Weights of a small contrastive image-text model: encoder depths [4, 4, 4].
Rows from block 5 of the image encoder of a small contrastive image-text model, named by matrix and row number. Rows with one number belong to one channel. Each number is 500 + 50 x the weight over its row's rms, rounded and kept within 0 to 999. All counts start at 0. Numbers have three digits each.
Before each channel's rows are labels from the 100 images, of 14848, where the channel reaches its highest value: "responds to" is what is common among them. Only what is clearly more common there than usual is listed. The data: drawn human figures in many poses.
# convs0: expand pointwise conv (encoder.blocks.5.convs.0.weight, 240x80x1x1), inputs 0-79
# convs1: depthwise 3x3 conv (encoder.blocks.5.convs.1.weight, 240x1x3x3), a 3x3 kernel
# convs2: project pointwise conv (encoder.blocks.5.convs.2.weight, 80x240x1x1, transposed), outputs 0-79

responds to: teal trousers; teal top
convs0.232:466448496484486518387402548515401494432528531537518467430571472437507487568539488447442484517496560363545510497594468528428532510535493501503520433499524548450539574524522495523572472575509450535490550441452488534454552537442523465511644568
convs1.232:522421477524400470555475495
convs2.232:484498483382515588474483540553496447490535608579375574442535544476518570567553547485477501482512499513502425545517557451599415574470497490480466577504472544493516421424548472444532508492497465458502481404516550531501540393469498520513417461

responds to: red trousers
convs0.1:495428530494445464503493484513481502466465467451466449527456381483426516568471520437494455575464478558530591510476485496580435493527430479565449494414410508508450547545554602527538535445511527457603501474548510417510612529595506468440554565
convs1.1:496524476522568512401447441
convs2.1:493554480498545482445468499490492510504528432626467517572574506543520438479472423447485613447552502493516415491513492513478487436570455557506423567537487437527549450417436467419467384506520465513429518476473549511551443502397386449505505535

responds to: red trousers; red top
convs0.110:567496461478502540484489523454436489475395444558499540457510529461533490402568558477488495522496472374489436451522565562411578433441506586491478533468581499514564434538467511456554568586492513478438489543528515561453479518551396578526419525
convs1.110:476485532423430521421506557
convs2.110:534543474503514514479552484410481503543462533531501475372490543479527531507520511457449574491482484420548408471519537542477616388421560440558433536442519492498609435515452497441492521531438532452457453553516542558545405529486409573536461479

responds to: red top; stocky; red trousers
convs0.54:628559539527434524519486439474541499382444455509547536559463526449496584523482567474498480511583462520462526453446495502485484485483496572508407572510550450516503565564515473418411521505475512517572556582499448417531467592503368531503463502
convs1.54:449492567505422568499436524
convs2.54:608515480542406574492421436527502497537561514492428521530532536488540568576505546467461568512396423455543512509583502519572543466448508492512423529527491506534511479517481537468422458463489586452622536517509491379543438494488481481433484393

responds to: white trousers; white top; running
convs0.98:543498492523628539508451429493398548493451474478586440484581506474562570468452458477614472419470608440525458485489521505446506473540522553511480435462532526414548517488415484556450591501430478486472559511483550438413499520488506595469489516
convs1.98:540547408449505464445523552
convs2.98:519554490550503516512508423507438456599445500484479536465432535458531445453531508517502456492524533429523502446516452538448520570541557408533489444517471555402481552456498499583495557426568520523499494403540543526472642596515612508528594549

responds to: orange top; orange trousers
convs0.114:466473500561580546460448467515438539496482464514491427585577446493568529463422382540579591497411511513530496524508530431504435427563478538567479413488496478456525501490426506589439476479456498508520481404403506423509483470467477451398524522
convs1.114:518568491507477536542401564
convs2.114:404496578440494480502517454449448563525476440527536545388455423434394451472525455497449452486546520511552395584503432597560564474516527448434432508474469533542524502498505492500511569449526475480523470569552616542480549567546500543529546457

responds to: red top; red trousers; lying
convs0.135:490499462485460555577411499431524539471534535479498589489496545549526434500621499577393540454499473476560473438527507459395535496462541571506554500565489458550515460569495380455451430523510415512493502558498434495597430477474507484530446419
convs1.135:450455500523529460438430421
convs2.135:454459503566474521558563518435562474455479511548523495476442473490556537447511480564412638547495494556471455480449547486458537401509599525491529487525596463446572497573445469493491511590425550461475471539416497493561434599569506518508417481

responds to: teal top
convs0.25:459462559500438570428454531462439502401544552481499481432493436460528545540502448385418475510512578438533527475553501493495410521513544588584500491468470558493524517597446511496625449602539604520485456464482524466473543483477449535515560485
convs1.25:492446430469393506455499495
convs2.25:500448592532431476432529595510486494458513556460547461434519459483481545562512476366424454508490564481499557487555497474514474557503551505515465512496430635540504514543467503522607459643560540568478442501457455437432534470439515494550530488

responds to: stocky; grey top
convs0.193:482572463517481475540433526492548503504583504504463619526544521522525457491588487494431532540510446512473500359491491450485524491487451545514532537581494446639469450532491433448445398483581448519503471575456425496625496438500516457463441503
convs1.193:500427490472545488405484430
convs2.193:479544474532462596570489495521475511524508492500471512529438399473514508441478459560508507525482487532513449507561506486487570431467643524441523445531617488512494595537500458528463509380502607530608454442456442492536517541576572575571519517

responds to: stocky
convs0.73:439540441555572530485463464490487502487567482502467471539528450467536549438399354500502589547452515543523472496423536479517365435552482499599493489520441477475491484516421490556517455454511534471485457430417546418575538428514500540407531506
convs1.73:473528478432591429467523470
convs2.73:448525529533493474493432452452455490484448384573487542488529423500398470525574463491438546488534523558513467527421467469506410551538431459508402472466397506443489480507501478459409501454463440552461480532569534402540532487432493424494573600

responds to: teal trousers; teal top
convs0.38:511486529458491567472436458497407490403559558518509521407494507491613494529525437448441477481515567429570544503618428509458440533563554637550542474518485549464532475563494514498587461573541575498449458453481556440453488467487507501456521457
convs1.38:462464490484634504470481484
convs2.38:521435535506504539520372536506399587417572529539575481447524468512520515527556441512452477600424539507517560482531399437495486449515500487518482440555441495541478476560512476558503447564544452565466414572459484410421476470459503451417503459

responds to: kicking
convs0.87:383637491569541516507489477504527445475539518504500573597452549519564462469499402547458587528482473522424500452482498413466461489495506497543545506586488441559485491474392419489474372492518538502446450514418447522586466442471508507493499489
convs1.87:473388500454501510448445465
convs2.87:526512443565435480546470510546491495603499483496516493453500424511480518459415553510565421499495521427525492481580494505468598473533582509478565465519602487491505623488615436501503508405524541541581453499477422480546572555579544547553553451

responds to: kicking
convs0.40:460564532495456491552467528482547511498568534478475600527482526562505452541601495492419504495503437503511508430511451434506491520482518544551516541586495416641476488523505450404469370479584488539481493531477368526596493482482530401499456493
convs1.40:539464460472562471390492476
convs2.40:479556490556439613547484497521464481510470465505477527542408425498494502472493484553508483495457493520487435551548510460491553480440602553447508418483646497483499604515517441520470546400464568539635462430502418495535521520563540535583501522

responds to: red top; purple top
convs0.210:489522608470510494450555473533472455579482543527441520440507549514565521422533494464501542450490470424485437543499549515555461495490527546539445509491532556497578337519423567464599530558470575476468477403523578507482484446487475488504357501
convs1.210:477467533518445495416592471
convs2.210:527463425515543448448576531471470475549510592579497409447512509533535586495432490446518474459447442414526448534535461488542580455529476515597486497519544457505617516433551494433460497462506512427432385561462477484553506522565471476556408541

responds to: white trousers; lying
convs0.138:503477500571550517477464522512410477457411490539580428510560485514574497438482453483476499431462644459487481485525556442370514477501434550539516407484487554436556507487417422587485519617412455503493446505503520510456486492430461498529479472
convs1.138:535516529561443535488396470
convs2.138:559421590389436511479525510493561498479460531584507509531438506492428486559478489521488474498562490546494469620527412583513517460555498531406499560578508511572545510481477435406590476534525501457537493490428519564417458539488439464582469427

responds to: orange top
convs0.214:482578619445491505495543510458513458437527498522504600541385607521485466593551505456467447480495448491509496466481398469544482517447493522548452572489503433592521481509484468397450506502599515498465525609567430514529498476502440434485425540
convs1.214:423494431497551500420492449
convs2.214:506561465482444535505446550517522553589531549468443494531459457484498509418453492524526439488500456490504457532593572479539595518447548458408502541537495613598512499492524492480444455424558602556603466453478493572521511490463581551601551444

responds to: teal trousers
convs0.7:547369510523457560482454424453449582439369414510536441502547439472471563570494545500539490499466541512540529540555512541482488474549512570479446477446545514436521593540536538533474566519412495504560511512504510380437497594527451463452530539
convs1.7:543534503563442446567473436
convs2.7:405539557478460499465474535595515449479462555570419555425446471411523548538448493545511548518557504490552409479540461540545525438576500453507588463476466451507575505399625447433457503520560408474487483524476576529521486494456487496475549428

responds to: orange top
convs0.46:463507536425498535481542587462514521450552526491452573536422546542474460602587504510508474547461378518573515493542392488568493533426543499525485539546482446614509473518515512437476466498619537490468480564514412493535474457496518397440442553
convs1.46:445481463517530483382497451
convs2.46:571544507535432555578477495520509511471532489510466493577405446544478554483469496515487460508464427597443514537592481491563592437433549547400476497533581505617473568490499504518477457433514623551594470443447422459483456495525505505531491454

responds to: teal top; teal trousers
convs0.217:467459503544470530504417495488510504383484414549525477542499449499524493524477442566516570540472495533550557448567467481463490431589539572518569439497577455461518630518486458498506410513509463579503497447373436434520478507471483428417590494
convs1.217:485551522501421528527414564
convs2.217:463606534431484519494513559498452553495493529532512568357442460440443503465506526526512471509510458460587387521501474599549527459442462434469487452551458484587553437521562430482488553500530418429512459565549561506548513420499516520474482396

responds to: red top; sitting
convs0.234:448552448550591426543481540531535402494514447494564500511489504511533455424467390519523519514513549508473502399425540492439523454550469451507648449450542492445485542469441435570579506479517425516466523474453488593522574460502558590493550511
convs1.234:487485489502517408550512397
convs2.234:477601459475534430546448534622487388412544520527522534559485529559589508505446444484508598548435433509445579534422577397549413465504414504525490493547493482487485467505527457511493535558444470468510524466532442515595482493474520493469434524

responds to: teal trousers; standing
convs0.120:512417540447417464494519525464508439499471503561531453424522517528485476553529551502467502461569591449598523521562544559443560514563538499433556463488551595406578583527605467483527525607458444460565557499512470523497507565446533483569564496
convs1.120:539505470619505438525483467
convs2.120:471474499421476596478519543518486486444484547570372504443529555418568627554509531550489576502484498503550410560544550493536534468445547529496517521501527488485616497492554494446451528594447481488500455423468572517531421413466466490460433449

responds to: red trousers; squatting; red top
convs0.123:458601456593516452504431546512523472532597546484531550544529507521531463445502442543423570519461464505445495434486528444465538470471455455513583479562448477592477501504458389527440366506538479529466460546415458538599474449449523541509507419
convs1.123:437461470413517548439454504
convs2.123:488486477549415536523522517501521516571468539455484501428451443447479496467440572572537434476527516470587454471580430549448591486509621427499613411543511447503525596486612471494480488427568481511529463534456490486522522511539565509549586460

responds to: orange top; orange trousers
convs0.52:522414517519521552515461430480391575531394488463583401505524443473452516509486512494523466447405541476541482590505536496470505466508467497525434403415489533437508533519484530575503598486367475464522530477536558483372522548529537499499516548
convs1.52:551546461559527411555496465
convs2.52:435523570443490481525447508608475485455473547558400579469497474449534509569503467481532503486572518508571452434522440507551480487608452496553527509497431453493568484368599457415419468514579401482440489528510600506516506495466497474462500484

responds to: teal trousers; hands on hips; walking
convs0.157:562470523546447461480458420479479518469439390509530437487568447455474594490425511451493503490538581534447537479453561507510447512566409529486437523449490605465511588568506487542483539490439497537608491533521591391493576535485437553503552462
convs1.157:534538544529443566570478564
convs2.157:486541540582461547620444540537465526542537538506536525477487434507508556518494465480446477575437569588456427481513442479502576406473543527513552391490557424517463570448507388526509475434450500559553409518506413498496457481583517537510489437

responds to: orange top; orange trousers
convs0.20:533390519509447564453487531449428594479431479439516468537490463493364532604540600465516407511408453499513547571521482478535507518387507495500390519481510488554485544549532546500460553501466517513537495575577445467473492571547458486514489555
convs1.20:587527408518472494451474539
convs2.20:392468472509521538521459475556498473522513511513404596484472518503575503542456469554493520452540596532458449508545470476451498538529562507499613507484516405430500542393520462446411448452487435551400486520581610544576457503515441549541505473

responds to: teal trousers; star jump; teal top
convs0.204:570452495485470433492409439482444471476454440610553467482564442487534473484440505447442497506471558438502514473534552535446529404596373569490509463468522594435557522521527478579485549575473480480553479479501564416497555551519439505423520445
convs1.204:471570544519500392538465509
convs2.204:507547512392440455494451524604532490445466504556498484506432535489533502511415443511529521512549468502494522552509474483507484446588517457467576535552570444441520545468581423403619479555541416538484502475471532615505466571461485449598523427

responds to: stocky; blue top; blue trousers
convs0.175:349487440524499566480516540473513494504565526524467540492454490495487377532560453551400540515455472530504489522558443478455475539483519440492575483567468444524430494468484459514559394461553477499418428491465456569551510422484617421511563547
convs1.175:502472476480565438470532397
convs2.175:560495485592477519575457472566496434526583491484520545552535494532511525551531525491416571494417491510440524468512502419483527492447511581527462452509593502491458582508434454567460506420434594557587524444486406411557540507607481505489436533

responds to: red trousers
convs0.206:533519448531416425539532473507619486533549480520434539479530444453496495518435504447425488555588498553455507430457488517524449548586457481497497572504466493492427533455562511508577459382609522522542467453454540448537643485547532451444526489
convs1.206:463451463550558556443451447
convs2.206:395576564485509526538479433443517509424528409571452538512499421510452514493543426514467614579600514630492474473426502544551410530543434487457452532474419490522447463520492516479517484461517475516488492490506580470496533418452509499463603546

responds to: teal trousers; hands on hips; red trousers
convs0.81:541365492516461500515465419465447594448431408465526407480576377485446539532480522493523495487517578530534537506491545515483483504558471547516464460414476543413498589557535536548483556487433479493598520508514559409457549548523467528497581525
convs1.81:543505576573445557545493535
convs2.81:431541516542447558593404547535438520529534543510457539484495456474511606537477498548462497568449497558482409506545470483525586453428516542510577407481567409543491584448562397494416465469468492533552472526521432523539459460573472541490511432